From a checkpoint of a small contrastive image-text model: text encoder layers 8, text encoder activation gelu.
Rows from block 4 of the image encoder of a small contrastive image-text model, named by matrix and row number. Rows with one number belong to one channel. Each number is 50 + 10 x the weight over its row's rms, rounded and kept within 0 to 99. All counts start at 0.
After each channel's rows are labels from the 100 images, of 14976, where the channel reaches its highest value: "responds to" is what is common among them. Only what is clearly more common there than usual is listed. The data: single toy objects rendered from many sides on busy backdrops. In brackets: how many of the 100, against the usual share in percent.
# convs1: first pointwise conv (encoder.blocks.4.convs.1.weight, 144x144x1x1), inputs 0-71
# convs3: second pointwise conv (encoder.blocks.4.convs.3.weight, 144x144x1x1, transposed), outputs 0-71

convs1.46:62 53 59 39 48 37 46 46 66 46 46 42 49 59 67 53 66 44 53 57 45 52 46 53 50 58 43 45 47 50 42 29 45 40 65 52 60 54 46 53 43 41 36 51 11 53 55 56 79 32 48 62 37 54 56 59 48 41 42 48 56 56 50 50 44 46 47 45 63 49 12 29
convs3.46:47 45 42 53 44 56 39 51 55 51 65 30 33 61 51 45 67 48 40 46 47 53 30 46 45 50 53 45 33 47 44 62 46 37 60 42 27 72 45 45 37 36 42 55 31 50 57 35 47 52 47 62 58 49 34 40 57 31 49 54 44 65 44 49 45 50 41 50 56 40 30 49
responds to: metallic (63 vs 32.8); barrel (30 vs 3.4)

convs1.18:43 47 44 53 48 56 47 41 42 55 38 49 47 16 55 61 37 61 41 39 55 38 60 47 58 55 63 46 63 55 43 37 56 51 52 31 61 52 47 58 46 40 58 46 60 59 56 21 62 47 60 50 36 42 46 50 54 61 44 73 52 37 38 46 49 44 57 49 32 36 41 49
convs3.18:60 50 48 44 51 65 45 53 77 52 59 38 43 37 61 57 65 57 56 46 49 52 45 47 52 57 39 57 33 44 40 47 45 58 54 60 53 41 59 52 80 59 36 51 44 48 54 43 52 55 48 53 54 43 48 38 53 71 71 53 33 71 53 47 45 53 77 40 49 52 52 52
responds to: black (31 vs 8.1)

convs1.65:58 64 41 39 46 45 52 52 41 38 54 51 49 51 55 52 70 55 43 62 84 57 52 47 61 57 46 19 57 48 57 55 56 60 56 43 56 55 41 45 51 50 50 57 58 64 53 41 62 18 52 46 31 71 54 56 56 60 57 49 24 56 58 49 63 41 30 64 47 49 53 46
convs3.65:32 45 59 47 42 45 54 46 53 66 58 48 54 13 72 36 59 51 56 45 60 44 43 47 59 58 57 47 47 47 46 51 40 59 40 51 29 34 59 49 52 30 47 53 76 49 43 48 54 55 55 64 67 82 53 56 64 32 49 46 57 55 58 55 30 54 44 67 54 56 45 55
responds to: level (61 vs 33.3)

convs1.97:45 38 52 44 46 48 53 50 41 42 51 55 46 37 58 56 51 45 55 52 40 47 59 41 57 55 54 44 52 51 60 44 57 51 63 45 54 56 48 38 37 48 22 53 56 49 51 32 79 43 41 44 49 47 37 47 51 39 58 55 46 52 51 56 48 32 49 63 33 20 49 60
convs3.97:62 48 56 60 40 54 56 50 51 47 56 66 51 56 57 68 53 72 88 45 44 40 36 50 50 59 46 39 39 55 54 62 38 53 63 45 50 46 53 50 45 43 49 48 48 52 57 69 62 53 33 56 57 49 56 43 51 50 51 42 49 51 40 44 41 55 42 43 74 36 71 49
responds to: barrel (35 vs 3.4)

convs1.38:63 53 56 41 48 55 51 51 31 42 48 51 43 47 45 38 39 48 32 46 47 70 32 62 58 46 48 64 58 51 86 53 50 51 64 61 59 61 38 52 47 51 62 44 35 39 47 59 55 60 36 86 35 64 44 61 51 43 66 41 38 49 64 53 64 47 53 45 45 55 56 25
convs3.38:39 58 52 69 56 55 48 53 40 66 40 64 47 40 62 36 59 45 41 49 45 62 39 62 41 43 52 47 38 53 18 38 49 46 58 61 41 63 50 58 52 40 30 44 41 49 59 63 48 41 55 51 60 52 45 46 49 30 43 48 51 54 59 46 51 50 50 52 49 59 44 71
responds to: metallic (97 vs 32.8)

convs1.11:71 28 64 42 50 62 46 46 36 44 52 55 48 51 72 59 56 37 46 41 58 58 47 50 48 43 42 56 49 46 50 56 37 43 57 60 54 46 53 57 45 53 54 58 45 32 65 46 38 60 56 28 40 39 34 33 43 66 61 79 56 41 34 41 43 45 47 50 44 24 65 36
convs3.11:59 63 46 46 42 53 60 61 64 64 51 53 50 54 41 46 40 52 58 58 52 45 54 64 42 38 49 52 52 54 45 44 72 43 39 44 64 48 47 51 48 53 49 54 61 61 67 56 33 45 63 55 69 53 59 45 49 35 42 24 43 50 51 50 43 39 61 30 61 59 53 54
responds to: striped (52 vs 10)

convs1.85:39 62 62 57 57 48 49 51 52 55 58 47 54 47 46 49 64 59 52 49 44 62 54 48 52 52 55 72 57 50 48 39 51 49 53 57 44 42 49 47 36 40 60 57 52 56 48 73 21 53 53 53 62 48 42 43 60 51 58 60 44 48 57 58 60 37 54 66 46 64 47 59
convs3.85:50 42 37 37 64 52 37 47 50 56 42 40 43 68 41 47 51 41 44 49 44 55 63 43 42 40 67 54 60 41 44 61 44 46 45 56 52 57 44 34 54 51 50 47 50 46 35 35 73 37 49 54 65 46 48 44 56 44 57 45 51 39 44 58 30 50 52 47 67 64 44 56
responds to: dotted (66 vs 9.9)

convs1.107:59 56 54 51 62 18 43 47 62 39 51 37 54 54 48 51 52 90 60 43 33 48 60 42 46 58 43 55 62 47 47 56 46 47 48 45 41 37 59 58 58 48 48 44 33 47 40 70 64 47 37 54 50 54 54 64 54 39 40 58 83 43 47 66 60 45 61 46 45 57 37 57
convs3.107:55 58 47 43 54 58 44 54 68 54 62 46 51 41 48 60 43 42 53 57 60 51 66 43 48 36 37 48 56 57 44 44 44 62 39 54 62 51 55 56 47 40 42 57 49 44 47 43 63 59 52 73 41 49 53 56 49 42 59 55 41 54 51 51 26 48 59 58 48 53 39 53
responds to: black (32 vs 8.1)

convs1.77:48 59 52 38 44 47 38 49 45 61 55 50 50 48 38 46 61 55 51 44 48 45 64 42 42 46 45 41 58 52 55 51 41 45 65 77 28 36 47 49 43 52 50 38 40 36 25 48 57 77 68 58 55 35 47 63 55 43 55 41 49 65 53 74 53 37 58 55 31 48 37 47
convs3.77:61 61 54 51 50 45 63 48 69 25 39 67 52 54 36 64 46 59 46 48 46 54 48 69 41 44 44 64 55 53 51 45 54 40 50 43 64 55 43 63 53 52 44 42 37 49 42 34 51 40 45 66 66 51 48 39 38 68 46 61 51 42 53 42 62 52 52 35 49 54 42 56
responds to: ice cream (28 vs 3.5)

convs1.40:51 64 45 46 55 63 51 49 51 45 49 50 50 50 44 54 56 53 46 39 38 44 52 12 57 45 49 31 78 48 58 40 49 52 12 55 50 26 48 50 63 67 54 45 47 48 43 58 57 57 55 41 63 63 47 40 54 44 50 65 54 45 44 54 63 45 41 55 65 64 48 52
convs3.40:60 35 56 48 56 50 51 50 50 53 64 42 52 41 48 50 40 51 33 48 46 48 52 51 49 54 50 58 66 44 46 43 49 50 82 43 61 33 45 49 54 24 45 50 37 52 52 53 40 58 54 41 49 56 41 46 53 56 51 53 68 46 51 55 50 48 56 74 58 39 39 43
responds to: black (32 vs 8.1)

convs1.128:44 70 37 40 59 65 57 45 36 58 55 43 49 53 47 69 55 23 57 53 57 57 53 60 55 33 64 62 55 48 43 51 44 54 67 58 44 40 48 60 36 59 48 54 61 35 58 65 48 47 44 49 43 56 41 42 62 65 52 53 56 53 46 56 69 42 69 41 36 57 44 44
convs3.128:40 64 49 50 53 58 71 58 40 57 36 41 51 35 45 56 38 46 50 47 50 52 32 44 50 46 42 39 39 53 48 52 38 66 41 53 45 40 52 64 59 58 54 53 48 40 56 47 66 48 49 48 55 35 45 44 47 56 33 39 40 47 35 66 43 44 36 39 58 53 37 46
responds to: striped (41 vs 10)

convs1.29:74 49 50 53 64 32 48 56 55 65 54 47 52 50 50 45 36 49 52 45 49 70 51 76 55 47 48 79 44 48 50 48 48 54 45 55 39 00 54 58 63 64 52 37 32 50 43 46 43 58 44 52 55 50 60 60 52 68 40 51 68 41 45 33 48 53 49 46 57 43 57 43
convs3.29:39 58 48 43 50 37 68 57 42 52 40 46 53 54 53 58 48 48 40 54 48 55 36 45 52 72 53 72 47 53 43 43 36 60 61 54 39 55 49 56 57 46 26 42 39 51 49 58 34 56 49 36 55 50 52 35 54 47 44 58 57 48 57 46 39 54 67 46 49 40 49 73
responds to: metallic (73 vs 32.8)

convs1.71:52 47 60 40 67 48 35 53 35 56 45 64 53 61 54 45 50 55 49 35 58 51 42 43 55 47 51 53 43 46 87 33 46 43 45 60 46 44 49 59 44 45 56 33 50 42 53 63 29 41 49 40 51 65 40 60 57 55 58 57 75 45 43 58 36 38 54 42 33 51 38 51
convs3.71:53 49 43 71 43 56 50 55 61 57 64 38 66 50 40 46 40 48 22 52 61 43 49 43 54 45 37 50 48 60 55 47 42 46 47 49 47 47 45 69 35 40 65 57 51 54 68 63 62 57 61 54 37 51 52 53 43 53 71 51 50 52 52 32 53 48 33 55 46 51 46 55
responds to: striped (30 vs 10)

convs1.106:65 58 47 49 48 63 43 50 48 38 58 18 48 56 66 53 64 48 44 40 62 58 57 63 50 30 45 48 32 41 47 48 54 51 58 51 59 56 51 46 45 46 46 51 42 36 66 56 51 49 38 66 55 48 43 65 48 55 41 44 58 36 42 40 35 57 50 58 65 60 46 49
convs3.106:57 54 28 49 36 41 50 51 51 51 38 46 50 48 35 51 51 32 44 62 45 58 61 65 47 53 48 40 44 52 47 55 65 50 42 53 52 44 50 53 33 40 70 45 41 56 40 54 44 47 55 56 38 58 48 41 57 32 44 36 44 62 67 45 55 43 61 55 55 36 42 42
responds to: metallic (82 vs 32.8)

convs1.75:13 28 64 41 39 62 46 48 39 47 59 38 50 47 44 41 44 42 45 54 61 28 48 55 54 54 32 35 52 51 41 63 54 44 57 57 51 47 46 55 40 53 59 54 72 61 58 34 56 44 51 47 48 55 35 56 56 52 49 54 31 43 38 35 46 47 41 45 49 14 57 56
convs3.75:77 44 52 37 39 57 51 47 58 62 55 49 45 55 52 66 66 50 39 39 42 52 50 50 54 48 46 63 40 56 64 72 74 56 51 53 55 38 48 50 36 47 71 46 36 49 47 32 53 59 51 49 49 49 42 48 42 46 60 30 52 42 43 66 52 46 56 51 43 56 37 46
responds to: striped (26 vs 10)

convs1.50:39 53 55 43 54 56 47 54 51 42 62 53 50 39 35 50 47 38 50 25 58 66 51 63 43 45 56 50 41 50 40 55 51 58 45 55 83 51 51 65 56 60 60 55 34 32 59 48 60 57 59 63 38 62 43 50 56 57 42 49 61 57 64 52 29 52 50 45 46 44 44 45
convs3.50:45 55 55 52 49 38 43 54 63 70 31 58 50 54 54 29 59 73 56 59 39 58 47 57 44 60 51 54 46 48 46 59 35 39 56 64 48 29 51 48 38 52 43 41 29 60 56 52 52 30 48 45 34 46 59 60 52 39 59 54 68 57 65 47 53 46 37 48 47 49 60 65
responds to: metallic (71 vs 32.8)

convs1.53:58 59 54 42 49 41 40 51 59 39 50 48 50 47 60 42 38 84 47 40 47 45 35 39 50 35 35 38 63 46 33 50 42 50 50 31 41 50 55 51 52 38 41 42 48 62 52 45 83 63 57 47 49 32 53 48 56 50 51 56 45 46 51 52 51 55 64 59 52 43 59 39
convs3.53:44 51 48 55 48 48 58 38 55 55 43 56 44 48 58 46 38 71 54 45 35 48 59 44 53 47 57 39 54 49 41 46 53 55 54 39 48 48 53 35 43 50 67 51 57 50 45 48 11 46 62 34 69 48 57 57 65 59 50 49 38 48 42 61 43 50 74 53 75 47 57 63
responds to: level (60 vs 33.3); table (25 vs 3.4)

convs1.23:37 14 42 36 31 63 61 50 43 34 53 48 49 57 46 48 46 56 59 55 43 30 61 61 53 53 54 44 67 47 60 37 53 35 48 66 57 48 51 34 56 35 52 51 61 53 57 63 49 45 52 57 54 61 60 48 45 53 57 52 43 47 62 38 56 17 43 63 45 67 48 61
convs3.23:46 31 53 47 61 43 61 55 38 29 48 46 26 49 47 64 60 57 56 44 50 46 55 51 48 45 25 57 43 38 53 67 51 39 50 34 64 37 42 48 52 67 40 43 46 68 40 40 54 42 33 41 39 38 41 43 45 47 33 69 46 50 44 49 45 50 66 47 53 62 58 61
responds to: dotted (32 vs 9.9)

convs1.51:58 46 53 37 61 50 53 47 44 39 56 48 54 44 43 39 65 42 48 30 35 38 51 59 49 57 50 42 52 54 57 46 43 45 60 51 37 53 55 60 41 65 58 45 53 48 50 36 54 44 43 37 58 41 42 48 53 60 43 39 38 47 39 55 37 47 55 42 34 44 59 56
convs3.51:51 45 52 67 60 46 52 48 44 56 44 41 46 56 50 51 49 45 65 39 50 41 60 42 59 40 62 31 18 48 49 64 65 50 52 44 51 55 36 43 36 65 46 52 39 52 64 33 44 65 76 51 36 46 69 38 42 36 44 41 45 62 43 49 40 49 73 50 66 65 48 55
responds to: barrel (27 vs 3.4)

convs1.116:46 61 55 54 44 74 48 50 22 53 58 61 49 62 52 49 44 37 56 66 50 47 47 47 44 46 47 62 28 50 83 50 52 39 43 41 57 39 49 60 40 71 59 40 53 39 45 57 51 52 43 53 39 55 45 64 52 55 71 48 51 32 56 46 56 55 33 50 47 74 42 32
convs3.116:35 38 52 36 58 45 25 37 50 54 47 40 53 65 39 60 62 59 53 51 46 67 50 55 55 39 53 67 55 56 68 46 34 56 58 50 44 69 46 52 44 49 42 46 53 52 56 64 33 31 39 40 62 56 48 41 42 49 56 37 49 46 54 52 61 53 47 47 61 56 45 42
responds to: striped (39 vs 10)